Weights of a small sound classifier: 78125 training examples.
Rows from block 2 of a small sound classifier, named by matrix and row number. Rows with one number belong to one neuron. Each number is 50 + 15 x the weight over its row's rms, rounded and kept within 0 to 99. All counts start at 0. After the name is the row's rms in percent of the matrix's.
After each neuron's rows are labels from the 100 clips, of 14976, where the neuron reaches its largest size: "responds to" is what is common among them. Only what is clearly more common there than usual is listed. The data: notes from a synthesiser with random patches. In brackets: how many of the 100, against the usual share in percent.
# gate: MLP gate (model.blocks.2.mlp.gate.weight, 672x256), inputs 172-255
# fc1: MLP up (model.blocks.2.mlp.fc1.weight, 672x256), inputs 172-255
# fc2: MLP down (model.blocks.2.mlp.fc2.weight, 256x672, transposed), outputs 172-255

gate.483 095:60 40 31 49 60 60 50 61 83 54 55 58 47 63 60 40 57 41 38 54 48 41 64 47 42 42 38 58 55 48 28 27 66 63 59 68 09 34 68 45 61 24 57 42 43 52 61 43 31 56 37 53 63 37 62 62 72 31 39 47 78 60 78 58 55 47 81 45 50 63 55 32 53 44 69 53 46 67 72 46 50 44 54 50
fc1.483 083:65 46 29 35 54 61 68 79 60 35 53 43 38 60 37 41 41 44 66 39 42 34 57 77 41 41 63 53 45 50 33 43 58 65 58 64 45 49 71 57 66 46 56 24 34 65 56 71 36 66 34 44 44 39 57 58 70 32 25 37 53 47 87 57 62 39 76 36 63 45 49 47 39 17 58 47 41 63 42 52 44 54 55 79
fc2.483 093:37 29 57 64 36 64 43 45 56 59 62 65 63 44 52 65 50 54 51 52 62 52 43 61 27 51 59 47 47 70 47 91 65 59 56 46 45 60 29 52 56 23 10 73 54 42 66 71 46 27 64 60 61 42 25 68 28 22 68 50 61 55 36 39 78 71 54 45 18 23 64 29 47 38 68 56 44 53 54 80 23 57 57 52
responds to: inharmonic FM (40 vs 10.1); pitch class: A (31 vs 6.7); oscillator: harmonic FM (29 vs 10)

gate.206 077:61 49 36 64 41 50 63 37 60 71 34 40 35 64 42 42 30 37 53 58 65 63 49 38 71 35 50 52 71 57 28 19 46 52 64 80 42 68 19 20 50 37 57 18 52 32 40 39 59 50 74 39 67 60 79 45 64 21 73 41 58 68 65 43 58 64 39 51 49 43 57 56 57 54 86 27 46 70 75 35 79 62 42 46
fc1.206 075:37 59 68 49 57 48 54 49 43 36 23 62 30 63 39 62 35 14 65 64 38 56 70 54 70 26 49 82 62 51 68 09 57 57 34 53 39 67 32 36 56 30 49 61 48 34 73 43 47 27 43 65 52 57 68 53 38 36 75 62 60 26 49 43 33 78 57 81 54 37 40 45 46 41 71 70 58 49 45 51 50 46 49 53
fc2.206 075:42 71 34 31 37 61 28 47 73 72 30 48 34 37 43 72 73 18 54 73 68 45 60 56 40 75 67 64 41 51 31 68 42 56 36 64 50 45 54 66 26 57 55 53 45 52 71 59 61 62 51 61 64 61 20 45 27 52 52 50 40 23 46 56 37 43 42 58 21 55 39 42 31 39 48 49 56 60 36 66 67 34 42 44
responds to: noise (84 vs 10.2); notch (50 vs 20.1)

gate.503 112:54 43 54 35 37 39 70 64 44 56 54 42 42 66 67 57 37 37 64 52 36 72 45 49 38 23 35 51 58 32 52 56 55 37 72 59 54 42 23 33 52 36 44 66 50 67 77 66 23 52 71 31 58 52 59 35 57 69 68 44 47 82 64 50 44 38 62 46 33 74 54 49 42 42 53 57 66 56 70 84 45 62 28 23
fc1.503 104:59 51 65 53 69 42 44 43 48 60 20 32 67 46 29 60 54 78 53 58 81 40 83 47 72 57 43 44 18 50 43 46 63 48 40 18 52 42 44 78 45 51 58 25 72 24 34 35 72 56 46 96 75 21 51 64 58 41 36 66 47 44 36 39 49 74 14 65 60 36 71 52 75 56 54 56 39 38 53 21 39 52 53 68
fc2.503 105:41 56 68 74 36 65 72 65 30 31 55 44 78 77 64 51 37 63 66 67 71 41 29 38 59 36 47 55 56 52 37 71 37 18 45 49 50 58 60 53 35 33 49 68 72 47 24 51 28 40 53 72 59 47 45 70 65 26 60 58 35 60 90 40 73 53 39 50 56 33 45 40 54 36 59 39 65 48 75 64 36 44 45 56
responds to: pitch class: D# (37 vs 6.7); triangle (35 vs 10.3); square (30 vs 9.6); oscillator: harmonic FM (27 vs 10)

gate.129 096:40 47 52 29 43 47 44 54 68 54 55 52 71 43 63 42 17 22 82 30 51 67 42 30 39 21 48 75 65 51 45 53 60 30 58 23 60 35 61 31 47 39 34 71 65 53 33 41 51 50 51 43 40 65 31 52 51 50 68 44 51 41 45 63 69 37 66 49 60 68 50 71 30 50 29 32 47 49 27 46 50 62 48 64
fc1.129 094:42 42 48 45 59 60 35 58 43 48 98 70 42 47 32 18 18 22 51 51 47 53 72 51 33 26 52 71 60 49 49 59 57 56 61 38 72 41 53 32 29 52 00 70 44 58 47 57 58 65 61 27 32 67 64 46 44 56 58 70 62 46 53 57 44 29 47 65 50 77 73 64 56 53 51 66 38 46 35 41 52 70 46 41
fc2.129 096:46 41 61 34 43 74 45 77 65 44 49 80 31 39 33 20 62 35 59 37 48 28 48 22 61 51 34 49 27 78 47 74 43 55 44 50 24 61 64 25 50 69 59 21 52 55 33 62 47 63 46 57 51 48 14 60 21 50 46 76 60 30 45 81 46 33 62 30 49 26 54 32 66 52 32 32 54 67 47 15 27 50 84 53
responds to: pitch class: D# (51 vs 6.7); detuned saws (46 vs 9.9); oscillator: narrow pulse (28 vs 9.9)

gate.635 081:25 33 70 45 44 82 31 43 80 90 62 46 68 49 58 45 57 81 34 45 91 58 76 30 26 58 49 66 72 39 36 49 40 51 58 43 46 56 52 67 79 52 40 62 50 70 83 53 32 71 43 67 71 51 24 58 53 57 45 52 59 63 68 58 51 42 47 27 49 55 53 43 52 65 47 24 43 57 20 52 28 52 64 80
fc1.635 084:54 38 85 27 58 62 78 43 59 65 54 66 41 88 67 51 34 53 54 46 64 49 34 10 52 43 40 36 48 78 50 28 74 41 51 41 55 44 34 51 37 50 40 63 20 56 73 59 54 50 59 67 46 57 42 63 28 49 57 36 51 54 42 43 75 63 60 44 22 64 71 23 70 36 53 56 45 52 47 37 72 41 58 51
fc2.635 088:63 50 61 42 18 43 35 48 26 27 43 24 50 61 60 65 51 35 67 46 51 23 22 29 35 29 14 51 74 49 43 53 23 48 46 79 64 33 61 68 36 46 34 51 61 12 58 39 77 57 64 53 52 40 65 23 37 35 60 24 53 80 48 55 55 71 70 62 36 32 43 52 49 25 59 38 66 49 31 66 39 48 54 31
responds to: high-pass (50 vs 19.8); oscillator: inharmonic FM (28 vs 10.1); pitch class: B (26 vs 6.9)

gate.175 088:69 44 35 66 46 40 43 43 43 17 69 63 29 51 49 60 20 53 49 59 44 63 57 44 51 47 36 52 69 52 47 50 55 49 59 38 63 87 69 71 46 67 42 67 59 35 70 43 28 48 60 44 59 39 34 41 47 54 51 75 76 38 39 70 56 47 51 42 67 39 40 58 62 60 80 59 47 30 35 63 52 25 24 06
fc1.175 090:62 48 68 16 59 52 41 44 62 34 42 43 30 62 50 36 61 45 47 83 60 56 54 68 13 67 77 42 65 56 29 61 38 47 60 57 36 65 63 25 37 41 42 64 39 77 63 33 82 36 77 46 58 30 44 55 47 45 57 64 53 24 50 66 47 38 91 47 38 52 40 57 58 55 48 41 71 41 55 21 45 49 68 56
fc2.175 093:50 41 07 41 08 19 50 41 37 51 68 47 68 51 56 43 41 55 40 60 63 53 48 40 46 30 63 57 70 27 32 19 31 70 34 39 53 63 37 33 43 46 50 81 62 47 37 49 61 63 44 29 53 41 55 69 55 51 59 21 53 41 60 59 51 57 54 80 52 56 69 55 59 35 53 31 35 63 37 49 50 67 28 36
responds to: inharmonic FM (40 vs 10.1)

gate.438 094:55 26 52 66 40 71 22 38 41 38 58 65 37 45 34 56 33 07 57 46 52 33 45 65 17 63 52 46 60 61 48 40 26 31 41 62 54 57 33 48 41 53 54 58 48 50 66 55 37 31 51 54 38 61 47 27 30 60 41 64 54 56 53 57 64 57 25 67 39 56 34 40 62 68 83 83 58 40 36 79 41 30 42 79
fc1.438 089:42 49 68 43 76 63 54 55 26 67 59 55 56 52 42 51 27 43 55 40 50 45 45 57 86 48 38 17 38 48 87 74 43 42 34 43 54 35 25 54 68 42 44 56 38 62 42 35 59 66 20 51 42 69 66 54 52 29 40 36 24 44 41 64 44 44 62 35 48 18 55 48 47 43 48 34 39 57 70 55 36 48 55 68
fc2.438 093:52 58 79 40 51 59 50 38 41 45 53 62 90 71 65 35 30 28 55 77 43 72 39 60 67 41 56 66 51 56 36 38 46 70 65 36 38 65 85 38 19 65 45 64 63 57 31 48 46 37 56 49 71 57 33 89 18 61 49 36 63 63 58 56 53 49 48 53 36 53 75 31 64 46 58 48 46 41 58 48 53 52 40 71
responds to: high-pass (63 vs 19.8); resonance (44 vs 15.4)

gate.211 102:37 66 25 48 61 74 31 47 59 77 46 58 46 52 53 73 15 32 53 00 21 56 72 54 45 51 35 27 86 37 51 59 61 49 53 28 78 41 69 56 46 39 51 63 49 80 71 36 58 30 34 35 37 58 39 35 29 56 53 72 34 36 52 54 64 34 66 62 83 77 66 75 60 59 27 45 46 55 65 65 78 86 45 27
fc1.211 096:45 37 40 56 68 77 62 35 64 62 53 78 65 50 47 56 44 58 23 01 52 39 44 66 38 68 51 53 23 43 76 67 72 54 72 34 84 28 58 23 48 52 49 69 65 63 47 45 58 47 47 69 67 46 38 45 65 43 55 43 44 34 41 52 45 67 52 57 65 75 54 75 52 46 32 44 45 55 39 53 66 47 64 41
fc2.211 101:59 54 17 57 44 55 58 57 84 50 41 50 32 41 59 42 61 62 53 77 72 37 44 65 40 61 31 52 49 56 30 55 50 65 39 50 22 49 48 42 49 51 55 43 21 48 48 56 60 60 71 64 42 24 45 41 49 39 56 70 59 27 41 57 57 34 31 68 51 60 54 24 58 49 39 64 47 27 30 33 59 50 62 40
responds to: noise (54 vs 10.2)

gate.616 103:33 51 52 28 48 66 51 56 94 58 49 61 45 38 63 46 48 41 53 65 33 82 41 65 60 51 61 58 73 35 56 53 47 59 46 76 57 51 44 48 44 72 31 60 76 39 53 56 53 44 65 53 33 51 87 59 46 41 87 29 72 51 69 52 51 49 52 35 61 43 54 50 63 62 25 57 49 43 28 65 62 64 67 26
fc1.616 107:74 55 46 59 41 21 54 42 12 45 45 32 53 44 36 66 75 52 46 38 58 21 35 34 46 53 44 34 34 50 37 48 44 43 34 41 48 34 43 51 39 48 60 44 38 58 56 26 22 68 44 51 75 49 30 40 62 60 48 62 31 57 42 31 64 60 50 47 47 56 39 63 41 54 71 70 44 50 64 29 34 39 26 69
fc2.616 104:25 77 51 65 69 48 49 47 50 24 48 28 41 63 48 35 37 34 73 32 42 38 55 46 42 65 61 40 21 53 52 64 66 52 43 21 16 49 34 42 56 54 37 52 60 61 60 94 49 38 39 78 31 48 65 71 60 53 24 84 43 53 35 60 47 43 56 66 55 30 51 54 31 45 61 45 25 22 58 29 67 48 37 61
responds to: pitch class: D# (67 vs 6.7)

gate.535 085:55 34 31 30 45 61 39 36 48 48 56 45 72 52 41 46 78 60 30 43 80 42 36 35 37 58 42 79 54 59 25 57 69 47 60 45 63 57 28 22 83 29 44 41 33 56 41 30 30 29 43 77 54 25 58 71 63 37 51 50 57 44 71 45 83 36 42 38 38 37 58 67 62 67 62 33 32 59 49 67 46 40 45 46
fc1.535 084:36 68 55 60 82 67 51 42 64 63 42 71 46 39 50 46 27 50 64 45 39 49 49 42 23 49 61 38 57 54 55 56 14 64 31 38 27 50 74 66 61 80 45 54 53 25 53 59 62 52 58 48 68 56 52 41 45 57 18 43 66 62 39 51 46 63 40 58 64 62 30 36 59 51 21 58 57 29 55 56 63 56 59 82
fc2.535 094:44 39 38 46 22 50 66 35 54 50 47 55 70 51 35 38 47 43 38 52 41 56 72 72 64 24 70 65 38 57 69 53 51 67 56 56 16 27 53 50 48 37 52 35 22 38 57 38 20 39 61 56 52 46 56 71 35 69 16 59 49 35 55 34 22 43 59 63 66 45 62 50 58 64 40 45 54 38 51 46 66 70 40 59
responds to: noise (81 vs 10.2); pluck (59 vs 25); high-pass (51 vs 19.8)

gate.373 109:50 77 39 84 68 54 82 36 46 40 13 48 51 57 50 40 35 75 37 80 57 24 38 68 47 25 36 81 51 16 41 26 48 28 18 57 52 85 48 61 51 33 53 54 58 33 57 37 53 48 76 43 57 41 62 74 54 70 76 71 51 35 46 38 86 56 52 39 77 26 46 46 33 56 63 58 54 61 50 57 73 61 57 31
fc1.373 105:48 52 39 55 47 39 47 31 59 60 55 49 49 42 35 32 53 44 86 48 36 69 37 42 21 70 44 37 32 89 61 28 38 63 73 42 68 22 65 62 56 43 59 46 44 41 35 51 41 37 53 66 44 51 60 50 47 78 67 45 45 62 32 41 20 35 68 64 42 66 60 63 58 66 39 55 79 62 46 66 26 15 28 54
fc2.373 115:52 47 44 65 46 76 75 52 36 58 51 21 52 68 44 53 87 63 41 83 31 27 30 61 28 43 57 55 38 38 50 33 47 46 56 62 61 84 50 70 52 61 43 67 55 63 75 35 45 71 45 31 46 55 63 59 33 82 51 57 77 71 59 73 52 38 39 64 73 47 43 42 35 30 35 59 45 36 25 47 56 40 31 44
responds to: noise (88 vs 10.2); drive (84 vs 25.3)

gate.237 112:62 57 66 36 36 52 60 61 68 58 50 34 43 57 51 66 34 35 46 47 62 42 28 59 46 60 51 63 74 12 40 61 76 65 44 60 46 38 42 56 31 50 60 60 62 18 63 47 56 54 66 36 76 56 49 48 48 75 46 59 40 52 53 38 55 64 66 57 80 58 62 69 40 55 48 47 45 50 44 32 37 35 35 42
fc1.237 110:63 57 58 62 54 30 27 54 66 52 52 49 40 67 57 46 71 22 56 53 92 58 42 62 37 63 41 44 57 42 53 69 64 42 54 79 65 53 37 58 46 53 50 23 37 57 34 55 62 67 44 37 49 68 15 47 59 43 60 71 78 61 46 36 49 60 47 34 61 50 25 52 29 60 53 59 21 32 49 23 47 35 16 26
fc2.237 103:39 68 25 45 52 37 34 44 58 61 38 40 45 41 38 42 49 32 18 54 30 50 48 58 23 58 63 58 27 45 41 21 68 57 43 53 31 27 50 22 63 83 28 78 45 49 33 13 51 70 59 55 44 33 65 35 52 57 56 48 51 63 61 36 48 57 43 52 39 62 57 60 53 59 63 56 43 16 52 57 40 44 67 56
responds to: pitch class: F (37 vs 6.8); harmonic FM (32 vs 10)

gate.411 107:59 61 47 74 48 37 43 24 52 51 52 63 32 42 66 23 62 70 15 64 61 54 49 00 51 39 49 46 59 43 49 43 66 30 65 60 50 26 66 61 64 71 28 24 54 44 51 77 24 44 44 49 47 61 55 42 88 39 37 51 45 33 48 43 72 42 40 63 73 28 36 65 38 49 43 22 66 58 37 54 62 39 82 56
fc1.411 115:62 46 67 60 68 62 56 63 45 43 39 46 40 66 78 71 59 19 85 56 56 44 41 56 62 37 66 43 40 42 56 56 36 53 38 52 34 42 39 18 72 70 61 64 45 23 45 54 66 50 63 68 53 61 50 32 30 63 30 74 52 67 49 50 25 45 37 35 19 49 35 14 43 49 64 99 54 12 58 48 58 58 31 31
fc2.411 109:40 55 63 47 39 12 49 39 47 53 23 47 49 60 60 65 42 44 64 31 58 57 42 52 63 77 37 41 37 18 64 61 70 26 28 46 49 37 59 83 26 42 64 41 52 41 72 29 17 28 44 42 60 34 41 48 74 79 53 63 59 38 37 26 32 21 54 69 71 53 43 39 69 72 76 56 47 55 61 36 65 50 36 52
responds to: high-pass (51 vs 19.8); narrow pulse (32 vs 9.9); pitch class: C# (27 vs 6.4)

gate.521 085:67 63 47 48 12 57 47 69 23 57 46 41 56 47 55 70 71 71 56 45 41 57 30 68 60 55 78 44 46 29 26 41 53 71 45 45 40 46 72 39 69 43 57 41 61 49 68 54 41 05 42 92 58 64 39 42 57 39 21 51 39 44 56 71 59 37 31 18 52 43 41 56 58 68 36 60 70 60 49 38 54 37 91 43
fc1.521 089:56 23 34 60 74 76 32 48 73 22 48 58 48 54 45 58 73 45 33 54 55 35 57 44 41 44 47 39 54 64 45 54 41 41 34 68 58 31 38 62 51 38 45 68 84 53 54 53 48 59 21 52 17 59 62 57 41 51 71 63 56 44 38 72 50 28 46 54 25 44 39 36 60 36 41 28 34 47 53 62 58 35 61 59
fc2.521 088:45 79 55 32 58 60 36 88 29 71 50 48 51 49 52 43 81 51 36 68 65 73 55 76 45 77 34 73 69 59 59 73 61 66 44 46 48 65 40 32 65 58 61 49 41 59 67 41 60 51 51 22 50 73 56 67 23 65 28 52 36 52 44 51 60 49 40 67 31 27 55 45 69 45 30 66 62 58 65 50 50 54 30 41
responds to: noise (68 vs 10.2); swell (65 vs 24.6); drive (54 vs 25.3); filter: notch (44 vs 20.1)

gate.562 117:49 63 59 56 61 48 39 50 50 37 43 44 38 49 39 49 23 36 25 34 63 42 49 84 32 62 86 60 62 31 44 36 46 49 55 40 44 17 66 43 19 28 51 59 43 55 49 49 46 52 52 54 57 52 36 52 37 54 36 53 51 59 46 70 50 65 57 44 53 35 60 44 54 59 47 63 58 45 66 41 57 57 26 32
fc1.562 110:28 26 42 37 65 75 60 38 58 67 50 79 62 48 69 52 69 47 53 63 35 65 56 33 48 31 17 37 32 60 58 52 62 72 42 55 50 57 52 51 76 66 38 43 60 24 65 47 66 35 43 37 50 59 64 32 55 38 45 46 90 42 47 27 64 84 46 43 60 60 65 68 58 58 73 46 45 41 58 62 31 46 48 70
fc2.562 106:52 70 63 84 51 87 45 34 56 61 54 38 62 40 43 69 69 82 58 32 49 65 52 49 29 46 09 29 57 62 31 40 50 75 48 73 56 67 50 33 62 38 41 47 53 72 49 40 72 54 56 41 23 36 56 37 63 35 41 61 58 72 35 63 32 40 45 31 56 56 54 37 50 47 39 70 46 40 38 54 24 40 61 53
responds to: pitch class: D# (44 vs 6.7); narrow pulse (41 vs 9.9); oscillator: saw (26 vs 9.6)

gate.196 104:63 49 50 32 50 32 58 48 87 48 47 37 45 65 69 54 53 63 35 44 46 57 62 27 46 43 58 51 76 54 59 55 46 61 52 73 83 42 49 51 38 89 48 78 58 30 58 41 48 60 33 31 56 19 38 53 63 64 48 35 51 56 31 76 55 69 40 42 55 55 44 56 61 34 68 48 46 76 43 50 40 57 29 78
fc1.196 106:39 57 48 47 52 69 89 66 90 37 59 28 44 67 58 09 65 58 66 50 52 64 60 55 77 13 44 50 54 34 47 53 61 39 35 79 59 53 69 67 64 52 70 53 39 75 48 35 33 39 36 63 47 67 75 41 80 48 50 43 26 39 56 17 52 69 62 25 35 64 66 69 57 44 62 25 44 35 41 77 49 75 48 49
fc2.196 107:59 55 51 56 56 41 61 54 36 87 62 46 32 36 54 49 65 32 38 66 55 78 34 49 42 50 56 30 72 57 64 31 43 44 50 55 56 27 39 53 41 24 55 63 20 60 34 60 53 16 45 65 35 54 46 44 40 65 55 28 46 46 59 61 61 48 31 28 52 68 46 55 55 32 41 51 44 64 53 68 40 68 34 47
responds to: high-pass (55 vs 19.8); resonance (37 vs 15.4); harmonic FM (25 vs 10)

gate.639 120:75 48 67 65 51 21 37 35 58 50 23 69 24 50 25 70 55 76 22 24 59 69 43 65 60 64 72 56 43 35 27 38 43 42 37 43 26 40 40 42 25 66 25 36 36 50 30 17 64 39 63 50 64 46 51 55 70 38 57 74 60 32 32 41 44 45 39 00 56 64 37 64 52 25 59 45 56 54 39 35 65 51 42 45
fc1.639 120:62 55 61 46 58 14 26 42 74 60 78 51 63 77 30 30 43 60 46 29 46 68 47 48 59 64 54 72 49 21 75 45 68 42 73 37 50 52 39 48 45 62 51 55 40 66 56 66 57 39 71 62 74 64 48 46 52 60 44 42 50 34 35 77 55 43 29 23 51 53 15 41 68 36 74 51 72 51 76 46 74 55 64 61
fc2.639 115:44 25 46 54 47 46 40 36 52 33 45 46 79 66 62 55 54 64 59 83 59 55 68 47 65 56 46 58 49 71 56 59 54 44 77 76 39 69 17 45 49 57 57 27 39 50 33 43 33 48 18 58 44 69 59 45 33 52 44 42 70 48 32 68 48 41 32 46 58 24 12 51 81 38 46 70 81 82 59 34 36 39 54 48
responds to: inharmonic FM (45 vs 10.1); ring modulation (36 vs 9.7)

gate.214 085:65 55 48 57 49 30 48 32 42 41 65 63 42 61 35 47 53 31 49 48 54 61 46 62 41 56 54 90 20 36 56 57 34 65 49 60 32 18 50 38 48 36 37 35 66 71 44 32 34 24 42 58 37 12 40 49 34 19 49 44 36 58 46 55 83 49 59 23 58 58 44 52 47 45 34 43 38 66 37 69 50 69 30 54
fc1.214 087:46 42 45 41 79 67 56 65 64 69 16 33 49 33 65 53 19 83 44 61 39 20 66 11 43 37 33 39 57 69 41 55 46 25 68 33 49 55 19 62 38 52 78 54 42 31 41 72 69 82 34 43 51 78 26 53 62 63 59 50 68 60 50 54 24 52 46 75 32 50 59 70 21 49 54 45 50 49 44 65 63 47 50 40
fc2.214 088:39 42 51 40 44 68 61 27 59 52 62 71 66 44 64 29 60 48 59 64 48 37 47 55 54 62 46 51 71 80 68 71 78 55 37 37 25 76 36 81 23 39 26 79 52 55 36 90 51 70 23 56 54 64 52 54 85 58 36 51 36 42 47 31 56 37 37 63 35 60 41 41 44 48 71 48 62 71 55 32 44 64 58 50
responds to: high-pass (49 vs 19.8); noise (29 vs 10.2)

gate.144 125:44 14 71 76 44 58 37 33 36 67 55 65 53 36 38 33 53 56 75 54 46 54 76 27 40 30 40 43 52 80 37 24 56 48 60 70 34 52 53 63 36 45 53 71 33 27 31 48 37 66 43 58 52 36 73 38 33 61 34 68 38 60 58 23 79 45 37 73 30 54 59 42 64 41 72 53 72 66 60 54 46 54 57 46
fc1.144 123:29 36 42 73 39 76 36 37 34 52 73 50 50 34 48 36 61 53 60 62 33 43 83 40 53 21 55 38 52 71 48 43 57 28 73 91 44 72 62 78 44 75 52 51 40 19 53 74 49 54 32 60 41 48 86 31 34 61 36 67 37 57 62 32 54 58 32 74 21 47 55 30 54 30 81 50 55 51 31 59 40 59 71 50
fc2.144 123:32 64 05 68 76 50 34 38 54 25 62 84 45 52 36 49 35 72 62 57 19 44 72 26 34 44 35 52 45 64 47 41 61 56 61 39 39 56 59 61 63 50 27 55 00 53 53 76 72 50 54 60 42 45 56 54 64 55 35 52 35 90 34 84 42 52 43 61 75 79 44 35 48 51 58 52 28 71 35 49 23 62 64 67
responds to: high-pass (77 vs 19.8); resonance (49 vs 15.4); oscillator: saw (25 vs 9.6)

gate.220 080:37 66 48 42 64 99 55 37 52 54 41 51 45 30 55 72 60 32 36 69 57 49 47 60 36 51 60 67 29 33 56 51 32 85 50 27 41 46 83 54 56 53 51 26 26 58 44 37 61 55 68 58 34 49 18 32 17 43 52 57 59 53 52 24 57 56 59 40 41 53 46 38 66 52 41 38 54 17 57 56 57 47 38 61
fc1.220 081:37 42 50 50 63 88 54 48 50 62 26 59 53 48 65 74 59 32 40 62 69 43 61 55 35 51 57 71 34 44 52 43 43 80 57 24 62 68 77 68 38 49 50 46 26 53 23 39 53 52 65 40 36 50 39 32 10 32 58 64 51 69 66 40 53 52 61 60 60 63 42 40 55 40 47 41 45 36 42 47 62 36 29 58
fc2.220 089:81 39 63 39 37 20 50 34 60 52 42 62 58 41 64 50 31 53 45 77 29 42 51 37 65 65 76 42 48 59 38 60 69 43 54 28 33 27 48 78 18 52 69 42 04 64 35 46 78 64 32 53 26 42 58 49 46 64 50 60 52 44 71 56 76 32 49 49 86 45 75 53 63 56 42 42 48 48 39 26 54 54 32 73
responds to: inharmonic FM (40 vs 10.1); pitch class: F (35 vs 6.8); oscillator: triangle (26 vs 10.3)

gate.209 091:53 54 54 54 53 18 62 50 60 44 43 48 43 42 59 56 44 53 44 84 76 59 56 53 44 60 48 52 59 57 31 28 49 25 22 27 49 69 45 41 31 19 72 73 69 57 51 37 62 63 44 79 59 07 62 62 59 38 37 60 42 46 42 28 39 44 75 49 43 44 71 33 68 28 46 36 60 42 45 60 35 70 41 58
fc1.209 091:17 57 38 66 49 46 51 70 52 20 52 48 70 27 46 60 31 62 59 55 58 16 37 51 68 58 61 49 11 20 73 49 61 60 53 44 69 58 61 84 65 68 55 43 65 29 61 77 52 55 64 57 51 61 41 51 34 55 56 63 48 52 60 57 61 43 62 58 52 49 55 62 63 36 49 52 44 47 66 66 75 70 51 45
fc2.209 095:62 57 43 51 66 13 49 44 82 32 40 48 52 41 64 44 42 48 76 55 64 50 47 56 43 33 38 41 66 58 35 79 80 54 47 47 26 46 65 49 14 25 72 53 64 23 26 43 70 72 45 62 78 72 41 41 38 34 49 21 47 25 46 78 89 55 51 78 49 54 48 42 55 37 51 75 71 58 38 72 50 50 27 70
responds to: noise (94 vs 10.2); high-pass (88 vs 19.8)

gate.648 086:53 21 50 30 43 62 37 53 15 21 68 68 63 33 71 48 56 47 56 53 70 69 75 78 35 64 56 57 54 52 26 26 62 86 53 37 59 56 64 35 58 66 66 59 48 25 56 61 83 04 70 63 52 69 13 53 39 51 44 33 55 58 44 69 45 44 42 40 42 71 48 78 51 57 59 57 51 45 63 74 66 22 63 29
fc1.648 081:49 58 66 70 41 37 41 59 51 72 69 26 59 46 61 58 44 43 30 42 79 36 37 59 86 31 18 65 65 64 40 67 46 49 54 36 55 59 57 63 63 36 31 23 82 57 60 26 46 55 46 46 72 23 88 61 35 37 46 65 45 26 29 63 75 63 52 70 67 56 62 64 55 40 47 56 52 79 60 44 30 46 57 36
fc2.648 090:59 70 55 31 69 58 63 64 50 34 59 64 28 56 45 64 40 40 57 60 93 73 04 68 37 52 26 33 51 57 46 40 34 40 50 58 29 50 52 37 66 54 41 36 34 76 67 59 69 54 54 40 63 54 53 46 37 44 72 66 46 46 47 69 62 51 67 31 65 15 39 26 62 69 42 41 41 40 46 42 65 54 59 39
responds to: pitch class: F (52 vs 6.8); detuned saws (29 vs 9.9)

gate.200 112:56 35 27 55 40 34 47 45 27 03 39 57 40 43 30 33 60 67 71 46 66 71 79 20 39 46 55 69 64 72 80 58 41 37 24 34 35 44 63 56 28 55 36 56 09 48 50 49 40 46 67 26 66 85 47 52 72 43 54 61 57 58 68 38 65 40 70 48 45 29 36 56 49 62 52 55 41 06 51 42 63 60 50 70
fc1.200 105:40 54 61 58 42 62 68 69 82 60 71 46 71 67 74 52 35 40 27 50 42 07 34 58 66 62 34 52 24 67 27 71 42 54 54 59 54 56 52 32 40 50 52 52 80 49 59 51 49 57 22 60 30 38 48 25 42 51 59 25 50 76 43 73 46 45 41 63 60 73 77 65 36 44 48 55 52 62 28 54 40 37 57 06
fc2.200 108:52 51 65 55 78 25 54 47 94 45 31 43 33 47 73 45 40 23 53 63 52 51 63 60 55 60 61 41 57 30 61 51 45 34 26 35 11 44 71 59 47 31 27 25 47 48 61 64 37 60 47 35 71 41 24 74 27 43 19 61 40 52 58 31 51 55 37 71 53 31 83 30 43 64 38 49 44 39 42 48 65 24 69 35
responds to: high-pass (64 vs 19.8); narrow pulse (38 vs 9.9)

gate.471 129:56 32 66 60 47 53 63 44 41 32 60 43 49 63 67 52 69 40 53 65 64 65 36 33 49 64 61 51 75 57 60 43 52 67 45 53 52 40 35 47 63 53 55 47 60 76 77 53 53 35 34 42 55 59 44 26 78 55 49 63 53 55 73 53 57 49 58 47 46 36 41 51 53 55 10 36 47 54 40 56 32 63 20 53
fc1.471 113:52 68 51 78 37 50 37 36 57 54 45 35 62 45 66 33 62 42 49 44 47 50 57 59 37 48 58 43 36 42 40 22 19 51 42 39 35 55 45 45 53 78 37 45 38 41 41 69 76 59 26 85 57 45 71 49 32 49 39 49 17 52 73 74 73 46 45 32 82 46 63 45 85 31 40 64 63 55 40 46 54 29 71 40
fc2.471 115:20 32 64 38 57 46 42 73 61 26 56 57 60 40 39 34 60 66 53 46 86 53 47 60 30 23 51 39 68 53 41 67 36 28 62 28 65 33 56 65 38 44 61 49 65 56 37 55 43 32 56 34 31 13 39 43 46 32 49 71 46 70 52 32 77 48 37 37 42 50 73 37 46 67 42 37 57 66 47 77 75 69 41 68
responds to: noise (89 vs 10.2); drive (73 vs 25.3)

gate.423 111:55 75 61 53 56 48 50 55 43 52 73 72 82 45 48 56 62 28 35 52 38 50 78 56 42 29 48 52 73 49 38 39 41 28 53 49 83 52 38 45 51 41 29 28 41 61 49 46 66 31 55 35 45 37 56 47 36 30 24 73 71 34 30 46 46 40 47 54 61 45 46 65 49 53 49 67 47 48 60 58 48 30 56 77
fc1.423 111:36 30 64 86 27 45 68 43 46 31 58 32 67 24 19 60 30 45 50 60 15 55 53 52 66 39 20 47 46 53 28 63 27 52 67 61 80 63 55 65 68 46 33 32 78 57 60 45 47 56 51 51 46 67 19 29 44 79 24 49 36 44 52 76 46 48 90 33 43 42 64 35 35 63 39 16 54 50 49 72 59 59 40 43
fc2.423 110:56 47 52 51 41 62 56 68 65 59 40 36 42 30 73 47 38 40 54 53 31 39 65 54 82 61 29 63 68 34 57 32 52 39 22 44 56 52 56 41 60 64 67 42 52 70 41 59 30 68 32 55 54 44 41 66 39 60 37 40 34 59 69 53 48 38 49 56 41 24 52 44 49 47 42 33 80 51 41 44 49 47 61 42
responds to: inharmonic FM (30 vs 10.1)